python train.py --dataset="telephone keypad tones over noise or synthetic speech" --encoder_mlp_ratio=3 --decoder_inner_norm=false --ema_decay=0.995
Rows from block 3 of the audio encoder of a small encoder-decoder audio transcriber, named by matrix and row number. Rows with one number belong to one neuron. Each number is 200 + 40 x the weight over its row's rms, rounded and kept within 0 to 999. All counts start at 0. After the name is the row's rms in percent of the matrix's.
After each neuron's rows are labels from the 100 clips, of 14976, where the neuron reaches its highest value: "strongest on" is what is common among them. Only what is clearly more common there than usual is listed. The data: telephone keypad tones over noise or synthetic speech.
# fc1: second MLP up (encoder.blocks.3.mlp.fc1.weight, 768x256), inputs 192-255
# fc2: second MLP down (encoder.blocks.3.mlp.fc2.weight, 256x768, transposed), outputs 192-255

fc1.58,088,163,240,260,263,186,154,200,247,239,241,149,211,239,148,140,123,194,195,216,210,212,194,178,194,178,182,179,234,239,292,224,203,222,213,211,155,120,212,130,213,242,250,178,197,213,198,213,161,151,218,227,217,184,255,139,192,229,189,196,241,214,200,199,193
fc2.58,123,190,187,202,244,147,281,189,201,208,209,204,207,153,213,196,265,227,194,195,237,197,202,267,230,231,261,194,182,151,171,125,140,210,130,197,222,251,164,191,150,204,152,299,205,148,249,191,204,204,167,177,251,168,179,216,195,282,169,193,237,163,202,193,152
strongest on: key "8"; key "0"; first key: 8; first key: 0

fc1.662,024,238,208,189,273,200,199,218,177,221,163,99,176,206,257,175,231,171,282,208,173,201,219,206,241,218,237,183,182,177,153,217,177,208,187,273,202,253,160,237,247,283,154,165,242,228,225,124,195,181,207,283,243,118,266,151,198,163,235,222,157,160,204,234,189
fc2.662,048,221,178,205,198,179,245,204,214,185,246,239,218,216,132,185,192,160,221,216,207,129,265,237,177,274,181,259,181,200,212,221,188,197,145,235,148,220,208,195,197,201,283,285,247,229,176,213,198,283,184,178,181,182,178,253,223,224,164,217,215,268,115,243,224
strongest on: key "B"; number of keys: 9

fc1.448,081,151,212,232,167,241,158,138,163,153,150,189,151,195,242,155,232,232,148,150,250,234,156,150,197,204,176,162,141,161,224,273,231,184,296,182,217,201,228,174,266,179,110,166,223,230,193,178,166,139,280,210,181,201,195,176,143,209,265,184,122,140,256,220,165
fc2.448,125,271,209,236,207,142,174,193,166,186,199,196,133,140,210,206,221,322,193,210,185,131,263,228,225,210,249,186,162,218,225,100,178,210,79,246,157,187,161,130,178,246,210,277,187,159,202,188,168,249,156,191,179,170,200,205,215,205,179,248,186,178,211,220,192
strongest on: number of keys: 4; number of keys: 3

fc1.337,090,112,263,202,228,243,165,150,219,178,199,157,221,226,282,158,194,204,144,115,227,261,141,142,218,223,187,235,175,141,243,287,237,178,243,179,205,215,179,180,230,201,165,225,257,182,202,244,135,135,259,190,171,225,172,170,116,233,259,247,137,147,265,163,153
fc2.337,106,238,174,197,158,177,264,252,195,217,203,234,119,189,110,270,178,166,239,261,162,182,220,230,163,151,220,257,199,266,129,191,181,212,144,214,156,237,169,206,214,215,229,215,194,212,214,218,146,287,115,279,208,167,247,236,309,186,210,214,288,230,205,198,206
strongest on: key "*"; number of keys: 8; first key: *; number of keys: 9

fc1.165,087,132,262,249,263,218,180,187,211,227,164,171,122,163,180,158,232,212,240,219,144,284,182,194,212,235,236,192,196,206,187,217,161,222,266,208,225,128,238,141,241,174,173,195,211,220,218,163,183,60,292,193,221,180,259,207,174,245,235,201,227,111,241,233,172
fc2.165,111,271,187,211,251,118,248,196,193,196,238,170,196,154,235,240,155,178,172,152,178,97,231,243,189,207,260,210,201,174,202,149,210,193,46,263,211,270,222,145,184,241,299,235,176,199,226,202,134,310,139,199,219,233,176,175,273,160,193,272,226,235,199,260,177
strongest on: number of keys: 4

fc1.245,087,214,202,228,174,199,191,140,145,162,123,211,151,141,167,206,276,244,196,186,239,205,213,163,167,189,196,207,132,153,176,253,255,189,255,163,192,132,251,205,271,169,126,218,222,202,238,119,155,162,189,222,202,191,255,231,137,247,236,240,184,136,199,233,131
fc2.245,165,180,192,175,184,146,153,219,200,211,240,231,240,113,211,168,280,247,198,212,218,158,214,211,248,218,225,148,131,174,247,165,165,225,157,215,176,134,208,244,173,234,174,270,228,148,208,156,209,209,186,184,208,195,132,249,152,209,178,205,178,193,185,249,198
strongest on: number of keys: 4; last key: *

fc1.358,091,178,206,199,240,255,110,149,193,152,113,186,219,224,187,236,206,215,207,205,169,205,140,212,177,166,224,195,165,223,180,252,208,184,254,197,237,192,155,178,289,216,191,169,223,188,187,261,194,143,222,202,243,226,202,161,135,240,268,191,158,216,207,169,102
fc2.358,103,241,237,226,202,195,315,250,205,184,192,200,287,193,216,259,151,174,175,206,201,242,225,213,207,255,239,247,195,172,209,202,207,213,133,179,209,255,195,255,146,186,283,191,186,266,166,191,235,266,230,153,160,175,185,236,309,141,203,226,191,205,267,216,237
strongest on: key "B"; last key: B; first key: B

fc1.386,095,107,220,205,231,240,154,167,173,190,201,158,240,279,254,191,200,182,196,113,219,304,172,149,196,235,199,264,205,143,235,283,250,134,248,179,148,207,170,216,195,224,163,183,241,156,205,225,122,165,247,220,174,214,184,164,122,221,276,243,121,163,222,170,211
fc2.386,117,306,209,215,166,183,300,249,219,212,199,236,144,192,85,238,169,188,278,274,173,207,229,207,146,159,191,224,228,260,131,207,204,209,212,178,177,203,219,170,230,204,274,199,185,232,200,183,175,228,133,265,236,200,272,226,368,168,219,190,308,220,192,235,216
strongest on: number of keys: 7

fc1.48,090,135,260,213,179,261,159,193,183,182,203,210,227,205,213,208,200,194,230,172,194,233,136,137,188,241,159,229,175,171,198,288,239,187,300,169,222,234,167,262,232,182,167,179,270,136,209,226,141,183,222,211,191,238,179,193,119,228,280,197,173,209,201,192,182
fc2.48,108,277,228,199,201,169,152,187,198,206,289,261,206,198,214,238,138,149,257,200,192,162,189,173,229,266,208,244,241,194,278,193,174,169,197,281,200,292,170,150,203,248,295,153,233,164,220,238,179,260,177,180,266,271,177,237,257,144,249,195,255,247,200,209,151
strongest on: number of keys: 7; key "B"; first key: B; number of keys: 6

fc1.197,075,168,244,252,193,258,184,132,188,141,126,174,236,209,261,217,233,254,173,153,229,255,185,142,184,228,214,231,181,167,246,299,234,182,238,181,221,202,230,172,245,142,148,206,188,236,200,196,140,130,297,189,146,192,218,178,136,255,277,233,101,144,265,221,156
fc2.197,117,233,246,221,234,161,211,195,206,175,219,143,139,160,214,217,144,274,166,176,153,136,234,199,203,229,221,210,171,196,224,181,212,229,90,205,164,214,204,158,174,272,278,274,216,195,211,248,113,260,163,199,140,189,205,150,215,210,212,253,202,257,216,251,212
strongest on: pink noise; white noise; number of keys: 5; number of keys: 4

fc1.51,088,137,169,221,217,242,164,178,193,153,140,157,189,259,173,143,224,210,218,179,184,229,126,118,228,150,163,202,216,219,228,216,216,198,230,161,229,187,206,119,200,202,186,189,225,209,245,216,194,153,208,279,236,217,220,172,154,213,236,188,198,177,178,230,160
fc2.51,100,245,132,141,226,111,248,223,180,216,176,193,147,126,151,276,188,173,187,205,148,182,221,251,206,255,314,243,186,242,149,122,157,177,130,293,168,234,159,188,253,270,201,230,159,152,197,225,184,304,154,217,209,147,200,206,225,150,181,196,245,252,152,184,210
strongest on: key "#"; last key: #

fc1.722,084,195,243,248,161,259,165,161,198,199,117,180,121,212,210,190,228,234,164,191,213,249,205,123,150,199,215,143,163,165,166,252,210,207,280,184,232,191,237,152,269,201,101,153,183,224,208,167,177,132,241,224,172,178,219,177,167,164,238,185,129,153,273,230,171
fc2.722,144,237,223,208,259,117,180,188,178,188,241,234,179,108,227,229,206,259,219,188,220,111,223,217,229,208,230,185,187,190,212,142,164,198,135,214,231,177,191,196,198,229,216,283,233,160,242,190,160,266,152,176,256,241,166,200,191,208,202,248,234,198,172,214,161
strongest on: white noise; number of keys: 3; number of keys: 2

fc1.253,079,148,210,226,248,201,143,230,230,227,219,130,179,294,148,139,160,175,230,199,162,207,165,196,182,181,182,220,209,274,170,195,171,214,211,234,164,119,144,159,255,260,220,145,176,189,103,228,166,165,197,222,218,192,238,124,170,216,194,185,204,198,171,183,200
fc2.253,135,229,178,178,182,126,249,238,196,234,202,202,206,134,230,191,261,220,163,231,190,206,249,259,243,246,205,146,163,157,207,111,145,206,179,219,183,209,141,194,124,232,195,258,181,124,234,164,217,176,182,187,178,180,151,181,214,200,122,204,192,210,166,189,203
strongest on: key "0"; key "5"; number of keys: 8; first key: 0

fc1.55,091,135,249,268,196,233,151,140,173,170,176,157,198,221,248,175,240,221,176,152,248,288,210,174,166,189,222,236,213,156,217,277,240,175,253,136,201,177,200,168,239,194,132,141,155,197,174,184,161,166,334,182,157,217,231,171,109,212,234,205,95,202,266,175,197
fc2.55,086,290,178,217,211,159,273,240,200,193,247,258,114,205,195,259,145,256,269,210,181,197,249,210,216,260,232,273,239,242,200,217,213,185,181,216,136,245,217,181,148,237,292,227,213,208,199,249,173,258,107,219,202,212,239,230,306,195,240,210,282,198,209,239,222
strongest on: number of keys: 7; number of keys: 6

fc1.161,058,194,278,237,202,220,134,230,234,206,131,194,204,274,167,178,192,242,199,207,228,213,219,204,205,129,249,207,195,241,240,205,202,235,217,197,216,181,210,141,232,236,200,149,193,211,163,197,206,175,259,231,144,189,244,220,195,188,228,214,166,178,249,225,212
fc2.161,082,191,203,164,233,196,210,231,245,213,273,208,230,152,153,223,161,123,216,183,149,169,151,203,199,279,208,232,146,182,181,172,152,217,124,265,185,208,196,237,159,237,262,209,248,199,166,177,150,227,116,173,221,190,143,196,231,212,192,213,244,194,109,238,213
strongest on: pink noise; number of keys: 2; number of keys: 1

fc1.120,082,117,241,262,201,277,165,152,186,173,130,159,141,185,242,165,236,229,176,168,200,272,167,161,181,208,191,224,219,183,226,261,222,191,262,137,192,177,240,171,246,170,149,157,191,222,231,179,146,98,306,162,173,167,204,179,118,206,241,190,134,133,260,209,184
fc2.120,082,280,182,209,201,182,225,209,204,190,213,204,213,147,169,226,203,238,184,193,195,93,231,186,211,189,209,179,150,216,219,134,189,212,117,242,192,200,195,165,161,234,277,265,212,179,206,204,149,241,131,183,169,196,157,214,232,150,225,208,219,243,205,253,210
strongest on: white noise; number of keys: 4; number of keys: 5

fc1.627,090,170,232,184,185,268,96,182,249,211,189,126,157,195,186,157,168,201,206,186,187,243,203,185,143,197,199,186,161,211,171,230,216,207,236,169,157,160,181,171,244,213,171,128,182,171,108,199,220,104,255,188,158,158,232,156,143,178,224,168,133,154,234,167,223
fc2.627,093,234,198,227,141,189,241,251,179,187,180,188,179,193,140,243,144,220,193,226,208,161,245,245,155,191,201,160,181,217,227,213,232,257,137,174,190,258,256,208,120,154,306,155,131,310,178,142,167,207,197,126,201,176,247,154,260,186,246,175,220,255,208,302,235
strongest on: key "8"; number of keys: 9; first key: 8

fc1.450,083,176,134,160,162,237,111,168,168,199,139,188,176,147,170,174,254,255,213,203,181,226,143,164,209,240,186,243,185,192,182,199,200,175,211,191,108,121,219,237,198,209,145,198,175,143,103,179,175,209,188,170,209,138,180,147,106,285,230,89,153,189,169,210,220
fc2.450,131,189,175,132,242,225,174,227,204,199,226,188,320,164,253,220,180,159,219,192,168,214,194,169,257,221,209,215,180,181,272,212,215,164,246,208,171,227,227,232,183,232,255,217,218,193,186,232,247,218,235,154,209,207,122,193,224,201,203,203,221,218,182,294,183
strongest on: white noise; number of keys: 9; last key: 4

fc1.206,082,115,221,215,183,222,197,168,186,163,176,206,170,176,190,151,252,226,187,171,247,253,124,190,212,147,157,173,150,173,199,293,232,205,330,164,233,189,217,204,237,157,129,187,284,202,244,190,171,109,267,245,203,221,204,216,113,264,256,201,189,117,215,210,148
fc2.206,131,246,178,206,186,117,178,238,200,216,249,246,98,149,168,180,220,281,194,232,184,140,231,237,212,236,235,196,202,230,180,116,127,207,126,281,167,144,205,158,205,254,189,246,217,145,206,166,170,242,135,241,213,188,217,211,233,213,159,208,258,220,173,218,194
strongest on: number of keys: 4

fc1.678,074,176,246,268,225,292,157,197,224,218,148,233,272,263,134,193,224,229,251,246,197,211,200,185,210,184,136,203,180,223,224,214,207,230,268,198,223,203,233,142,247,138,223,156,213,235,176,154,237,125,240,188,178,213,256,232,190,172,188,194,190,182,211,241,178
fc2.678,107,195,199,187,176,214,187,235,207,192,264,223,256,148,212,264,189,116,199,204,131,84,223,230,196,228,232,275,162,173,219,169,130,222,135,288,185,212,196,250,203,218,201,187,284,171,194,151,195,245,132,193,211,195,102,240,201,155,187,225,217,222,122,200,226
strongest on: white noise; pink noise; number of keys: 3; number of keys: 2

fc1.732,092,163,201,241,198,246,152,217,194,162,179,184,214,245,188,217,185,171,236,228,165,289,163,211,216,231,209,204,170,233,209,289,183,214,244,200,181,189,171,191,253,258,225,156,203,241,169,269,250,186,277,213,265,216,200,195,198,249,229,163,161,243,180,208,105
fc2.732,158,257,208,169,234,190,202,145,162,180,204,198,198,228,173,186,140,229,205,210,162,75,240,248,210,154,199,189,188,244,189,163,141,136,155,298,201,115,131,181,193,262,233,190,239,178,230,231,196,168,126,248,287,170,218,197,211,142,151,250,198,199,214,214,176
strongest on: key "B"; last key: B; number of keys: 9

fc1.402,083,234,203,199,283,217,140,172,221,218,195,150,201,194,190,187,121,258,265,223,172,212,179,182,221,267,311,195,237,257,250,201,206,178,221,248,196,147,207,187,274,213,229,192,199,178,202,250,198,173,218,237,231,206,268,154,211,231,287,157,215,170,171,191,186
fc2.402,140,201,158,211,249,153,279,178,182,170,221,197,228,159,230,218,244,200,176,180,263,210,200,195,216,169,172,214,194,169,219,169,212,174,153,181,225,227,191,215,218,185,146,252,168,173,190,188,123,255,230,119,199,224,159,180,201,290,147,203,194,214,257,222,166
strongest on: key "#"; key "9"; last key: #

fc1.140,083,136,216,227,182,225,187,160,179,132,154,204,205,181,222,156,248,252,155,161,229,265,136,172,229,170,158,191,136,161,202,274,235,215,324,190,220,179,210,215,237,148,136,205,240,212,220,185,143,110,274,213,190,229,200,197,96,266,256,199,144,144,234,212,122
fc2.140,141,280,171,212,216,132,173,229,197,211,227,209,94,147,189,210,208,310,213,206,183,154,238,233,211,223,238,189,197,237,196,113,142,208,102,263,165,162,178,140,203,247,216,246,205,144,193,199,162,255,128,229,182,165,239,173,210,236,177,209,226,217,173,188,224
strongest on: number of keys: 4

fc1.694,083,174,252,255,168,250,168,137,151,169,139,180,158,183,230,205,234,217,153,170,208,241,162,130,174,215,212,200,152,181,174,259,227,178,273,210,232,188,229,192,296,198,109,156,194,226,196,160,147,165,250,200,163,213,187,159,153,204,276,198,149,137,265,231,147
fc2.694,158,239,196,221,249,88,174,173,177,178,245,194,172,151,217,175,178,290,190,170,193,110,238,223,244,186,261,191,206,179,236,120,172,181,77,245,197,219,161,169,202,250,225,288,196,157,218,222,172,255,164,208,192,214,175,184,179,206,192,244,174,216,185,203,176
strongest on: number of keys: 5; number of keys: 4; first key: D; first key: #

fc1.574,081,186,220,254,172,211,202,148,170,156,146,228,196,152,192,182,276,288,185,185,270,215,194,177,199,153,171,188,141,160,194,269,247,208,272,143,216,153,240,190,260,145,121,205,226,221,242,144,170,124,252,233,173,215,254,238,133,246,239,221,167,139,219,219,133
fc2.574,159,210,189,191,161,154,151,212,196,223,228,250,177,125,206,169,266,281,220,236,208,137,239,206,240,229,215,128,142,202,245,124,123,229,150,242,174,127,197,201,169,257,172,240,207,156,205,169,207,207,178,200,191,163,157,225,169,218,181,197,192,204,167,230,208
strongest on: number of keys: 2; number of keys: 3

fc1.465,091,115,255,229,179,218,71,172,225,204,236,187,192,258,188,156,185,173,156,166,235,225,166,153,166,200,147,193,194,172,204,267,229,190,256,189,171,158,188,219,238,242,188,172,235,165,162,218,166,154,227,184,216,244,165,148,136,180,198,198,172,213,222,151,186
fc2.465,090,216,192,209,216,196,329,194,196,177,168,174,211,195,183,228,210,241,215,198,212,217,197,282,196,187,260,141,159,153,211,210,173,243,163,143,224,212,190,166,152,194,176,304,221,258,313,228,225,249,218,217,255,125,182,190,226,210,185,199,236,232,185,231,230
strongest on: key "8"; last key: 8; first key: 0; last key: 0

fc1.329,083,158,229,205,199,230,185,143,190,137,161,195,204,181,219,188,242,220,169,153,235,249,131,139,201,225,175,219,131,160,213,267,214,189,304,199,230,187,222,196,240,182,112,208,240,210,221,200,149,114,262,209,184,225,162,174,113,237,289,207,154,139,256,220,119
fc2.329,146,262,175,206,234,124,161,212,191,214,239,175,136,168,191,183,195,280,206,199,190,133,243,245,209,204,251,206,194,227,195,85,153,219,45,273,164,180,146,149,193,242,218,243,197,148,172,197,131,259,134,214,192,179,219,179,197,245,176,217,223,204,202,191,201
strongest on: number of keys: 7; first key: A

fc1.493,094,113,236,219,189,260,138,152,190,175,209,210,221,188,243,175,218,175,198,155,234,255,139,141,187,202,177,246,180,167,205,281,229,170,300,173,215,220,170,218,263,174,128,161,281,153,200,204,165,141,259,213,205,253,174,205,106,209,274,242,156,193,244,157,150
fc2.493,086,272,170,188,174,172,242,258,195,200,266,279,191,176,155,211,146,158,250,223,211,152,228,230,220,158,257,231,230,249,239,198,185,198,199,252,150,261,186,174,210,216,297,199,218,186,237,218,176,265,133,258,238,221,213,283,328,178,251,193,295,243,188,199,197
strongest on: number of keys: 7; number of keys: 8

fc1.750,072,202,211,251,170,226,183,138,163,170,120,208,201,159,211,185,267,289,166,185,261,235,168,143,192,173,179,141,126,143,187,264,240,206,283,177,230,178,238,201,293,151,106,175,212,222,221,166,175,115,265,217,154,209,248,225,129,230,240,206,130,133,257,227,149
fc2.750,141,225,206,218,209,140,163,208,194,215,258,241,172,128,209,170,236,286,227,222,203,120,252,214,247,209,233,151,169,192,236,135,143,218,119,243,196,131,193,211,171,236,196,279,229,156,212,165,177,231,170,203,207,186,149,214,195,228,193,245,199,190,165,250,187
strongest on: white noise; number of keys: 2; number of keys: 3; number of keys: 4

fc1.84,087,126,239,239,143,276,162,149,176,185,155,201,183,211,249,190,225,180,161,128,218,270,157,143,184,222,202,212,192,135,201,293,213,177,278,168,204,219,191,230,246,199,92,201,242,185,174,214,144,158,264,189,162,229,159,161,106,216,268,212,92,183,239,194,180
fc2.84,108,270,196,222,220,167,214,231,164,210,245,229,176,195,206,226,147,220,236,203,192,143,231,220,243,210,234,242,236,231,237,183,204,163,159,261,170,277,182,153,187,242,316,226,213,186,211,264,184,287,120,237,210,217,227,239,280,181,218,243,281,216,205,194,187
strongest on: number of keys: 7

fc1.185,090,183,229,219,153,258,85,223,165,203,187,155,215,225,196,186,156,168,174,194,208,176,198,225,186,148,190,175,232,199,245,263,251,159,242,166,111,199,201,185,230,175,212,204,262,199,217,211,236,181,187,231,166,182,187,206,173,129,224,233,173,203,218,187,200
fc2.185,115,262,141,186,242,148,276,218,178,187,218,184,242,226,191,280,196,202,149,199,222,263,131,245,242,201,205,155,201,203,141,136,213,185,181,214,222,277,183,174,181,221,258,241,166,208,226,263,177,265,238,234,252,224,186,174,254,240,203,191,229,210,207,243,162
strongest on: key "*"; last key: *; last key: 1

fc1.558,081,214,255,260,153,251,171,149,158,165,112,186,135,195,232,199,230,241,153,174,211,234,185,120,156,225,199,200,127,178,178,262,228,180,261,208,230,201,238,170,304,197,121,148,198,224,196,173,162,142,238,196,153,198,216,172,152,195,268,198,131,164,269,226,164
fc2.558,168,226,217,221,261,83,172,188,199,195,257,198,184,142,224,184,194,277,195,179,205,115,234,224,244,192,250,176,196,162,233,124,166,188,83,215,209,204,163,196,182,234,211,288,207,152,220,191,157,247,179,193,205,222,153,197,178,224,174,237,191,202,175,204,183
strongest on: number of keys: 4; number of keys: 5; first key: D; first key: #

fc1.464,083,67,233,235,198,222,170,147,189,138,148,165,159,164,210,159,251,227,183,148,183,291,156,164,224,207,191,216,185,173,235,260,202,200,279,121,207,174,224,205,206,149,120,195,213,198,220,173,137,118,271,183,166,188,191,167,64,261,218,179,119,142,176,232,154
fc2.464,120,268,170,164,166,146,190,237,190,214,222,215,165,188,227,243,167,263,218,209,176,189,211,214,229,273,196,228,168,211,221,128,158,220,154,275,163,170,181,125,123,264,282,176,166,158,179,214,217,221,130,198,206,182,248,167,224,201,230,189,215,258,162,210,240
strongest on: first key: 9; number of keys: 3; first key: #

fc1.500,080,205,197,243,238,245,177,212,190,240,170,95,219,255,154,169,150,156,213,194,161,255,182,160,139,131,225,193,229,240,144,193,206,147,235,234,159,150,164,182,282,222,217,97,198,197,138,180,166,102,245,283,166,189,270,163,185,233,198,190,193,144,183,182,206
fc2.500,103,224,181,146,231,155,252,232,220,194,256,184,209,159,237,200,213,174,233,199,208,171,216,256,242,306,254,238,155,186,210,137,104,237,136,266,215,223,129,212,171,267,209,289,218,141,236,204,192,231,142,189,224,228,131,172,201,228,166,209,250,226,135,187,158
strongest on: key "0"; number of keys: 9; key "2"; number of keys: 8

fc1.623,074,222,182,210,250,256,85,151,179,182,207,139,225,190,184,179,143,224,230,193,148,205,187,151,192,252,295,227,235,242,247,231,243,147,215,220,189,160,217,220,276,191,217,190,212,189,161,238,225,196,200,231,239,207,205,154,204,186,288,147,187,148,166,200,191
fc2.623,126,213,179,165,271,165,271,200,193,178,246,198,254,182,240,228,207,162,163,180,241,212,196,198,225,214,173,209,196,191,228,184,238,172,162,184,221,241,230,243,170,206,187,243,156,187,187,229,142,279,223,144,211,233,130,144,204,274,149,193,199,221,232,269,162
strongest on: white noise; pink noise; last key: #; number of keys: 3

fc1.7,084,170,227,187,268,220,141,200,251,187,169,149,218,244,157,248,176,207,199,235,156,252,171,194,223,210,255,185,150,252,234,233,163,255,231,217,198,152,183,129,221,270,237,228,216,233,218,279,211,152,229,245,250,188,203,178,192,250,243,171,221,223,183,221,134
fc2.7,121,226,156,173,216,174,238,233,196,237,149,166,213,146,174,186,222,204,108,191,176,81,215,254,199,157,231,167,188,227,193,124,164,153,162,271,177,160,136,146,209,222,207,211,235,160,257,187,192,209,127,224,214,129,180,213,237,131,136,250,252,199,217,185,180
strongest on: key "B"; number of keys: 8; last key: B; first key: B

fc1.97,097,147,177,180,194,320,103,148,192,196,116,118,234,201,257,170,219,218,168,163,165,295,128,143,242,202,171,189,178,207,217,266,240,172,259,134,172,187,200,167,261,160,165,169,227,167,195,238,236,140,252,207,198,194,190,169,118,248,230,178,113,116,261,202,148
fc2.97,079,232,243,235,172,153,269,267,198,235,195,172,201,186,184,235,135,244,129,169,190,231,133,246,237,275,216,177,226,182,193,221,202,199,181,158,188,243,199,252,124,192,219,191,158,212,193,230,179,324,172,150,179,211,192,156,278,197,240,134,239,266,182,251,264
strongest on: reverberation; key "*"; white noise; last key: 0

fc1.603,089,117,203,215,214,246,152,147,166,182,193,147,191,260,257,183,208,190,180,110,249,304,179,154,171,232,214,241,209,156,182,299,261,141,244,152,154,213,169,214,219,228,135,179,261,166,219,224,143,166,263,235,181,217,187,180,116,236,270,226,98,192,208,151,190
fc2.603,106,302,206,233,195,182,295,270,209,217,237,249,132,213,118,245,151,170,300,266,205,194,251,222,162,171,229,227,213,241,137,197,199,215,181,203,198,249,211,189,218,222,282,224,208,250,202,197,160,230,109,274,227,197,283,235,351,186,221,219,326,197,182,242,212
strongest on: number of keys: 7

fc1.536,092,196,244,220,203,212,189,145,191,216,125,189,97,168,159,192,209,217,235,181,207,216,187,133,173,196,216,227,174,193,161,231,246,175,259,211,224,154,268,164,320,161,159,191,238,229,244,145,152,133,203,245,211,201,283,191,177,235,228,248,192,147,204,241,128
fc2.536,164,186,185,157,208,149,138,230,206,197,258,208,253,151,261,172,208,212,154,143,224,131,189,218,264,221,222,194,170,177,233,181,224,196,119,233,167,147,249,229,181,226,203,237,243,167,196,186,177,237,168,173,203,238,115,225,155,189,198,215,158,185,198,296,173
strongest on: key "*"; key "D"; last key: *; number of keys: 6

fc1.523,096,175,196,181,239,296,78,117,191,166,137,135,209,177,187,174,218,252,242,174,165,296,156,128,196,216,206,224,140,174,177,245,235,172,274,163,162,156,210,192,242,129,175,146,178,161,114,157,218,138,238,219,197,168,228,149,88,239,263,141,122,150,224,202,167
fc2.523,091,275,205,183,224,183,208,244,179,202,224,200,256,173,229,300,127,192,245,197,157,194,231,213,203,211,227,229,166,194,181,201,206,168,143,195,205,288,159,268,195,226,254,124,144,231,134,192,238,353,174,136,195,195,180,150,281,203,181,166,206,272,129,239,194
strongest on: reverberation; key "*"; key "D"; number of keys: 7

fc1.568,085,179,275,270,236,241,79,220,204,208,215,136,178,214,168,180,131,215,179,183,160,183,217,192,125,188,189,197,212,192,205,231,228,190,226,197,168,140,189,125,290,171,227,154,214,195,161,168,175,169,203,190,123,205,236,127,164,133,200,206,178,210,217,206,176
fc2.568,099,284,110,177,207,107,302,206,154,253,192,213,172,212,188,255,247,222,180,263,257,186,182,221,235,172,177,159,180,179,202,123,183,165,214,215,223,254,183,156,155,182,209,228,177,166,287,223,234,246,214,248,242,194,200,215,240,195,158,187,273,223,179,195,196
strongest on: key "*"; number of keys: 9; number of keys: 8; last key: *

fc1.636,079,214,242,260,151,260,168,146,149,160,109,190,135,199,217,209,231,229,162,176,210,243,178,142,170,228,219,196,134,192,189,272,231,195,262,210,209,184,251,180,318,169,122,154,201,222,196,168,159,171,246,190,146,188,218,187,156,204,267,207,140,148,275,234,152
fc2.636,155,227,222,225,236,96,183,188,201,184,260,193,150,131,232,186,200,274,188,167,207,110,232,225,245,179,255,186,186,163,233,154,175,194,81,224,204,215,169,195,210,238,197,280,221,161,224,193,155,256,157,192,189,217,148,184,176,222,174,247,199,212,158,211,180
strongest on: number of keys: 5; number of keys: 4; first key: D; first key: #

fc1.110,079,198,219,224,153,303,151,159,161,182,84,180,165,190,239,212,239,211,164,171,201,214,202,110,191,255,221,203,151,176,182,253,244,183,237,194,221,232,233,168,278,195,122,172,193,220,230,195,188,160,211,217,152,173,183,169,164,157,227,193,138,184,240,235,149
fc2.110,123,227,221,206,278,119,227,214,185,213,230,216,189,124,190,251,217,232,215,213,231,163,210,227,215,204,237,170,214,177,240,172,179,194,149,173,218,234,194,252,195,207,176,282,227,186,233,171,126,239,178,168,240,243,147,205,206,277,190,229,275,226,130,210,170
strongest on: number of keys: 5; number of keys: 6

fc1.572,077,168,203,204,227,247,171,206,232,197,92,167,162,198,196,181,248,232,155,179,200,281,163,174,185,139,228,191,122,205,163,234,236,221,262,151,221,180,210,165,260,180,164,158,189,213,204,195,161,102,272,218,152,164,243,177,164,199,246,199,142,134,265,234,168
fc2.572,101,275,224,198,245,128,227,203,187,182,303,182,164,148,181,213,155,166,197,161,175,135,232,236,198,196,247,235,202,185,198,166,206,201,46,271,190,221,216,180,208,203,274,236,227,198,178,200,179,277,120,180,209,234,203,195,244,222,196,229,280,210,160,238,216
strongest on: pink noise; white noise; number of keys: 4; number of keys: 3

fc1.747,075,182,209,226,130,268,174,138,179,181,140,201,213,192,263,158,253,245,130,189,259,272,182,161,193,156,198,174,145,150,179,255,236,205,274,190,229,216,239,166,285,163,103,169,215,232,201,190,201,102,308,238,170,198,227,212,155,209,240,196,118,131,285,222,154
fc2.747,117,242,231,222,215,132,194,199,203,202,236,247,139,115,176,215,205,297,223,240,201,104,242,218,218,210,216,151,176,195,242,152,164,213,124,230,167,163,208,192,198,232,203,272,241,176,218,169,152,246,129,183,191,192,160,212,210,233,187,255,225,198,181,250,189
strongest on: white noise; number of keys: 3; number of keys: 2; number of keys: 4

fc1.630,086,188,194,281,201,255,160,150,184,150,145,152,250,210,195,208,233,206,164,151,259,245,214,156,148,160,214,201,180,150,187,266,252,198,209,135,191,217,212,188,283,153,122,145,171,238,140,171,149,139,271,149,147,185,231,201,126,209,189,181,75,173,269,210,150
fc2.630,090,213,228,199,201,197,239,208,221,174,237,202,187,200,254,255,184,216,216,196,132,148,222,207,225,258,222,252,201,160,295,184,198,227,99,251,164,249,196,206,157,249,311,219,214,204,186,216,155,305,140,160,177,186,135,168,232,197,200,230,221,253,163,234,215
strongest on: number of keys: 4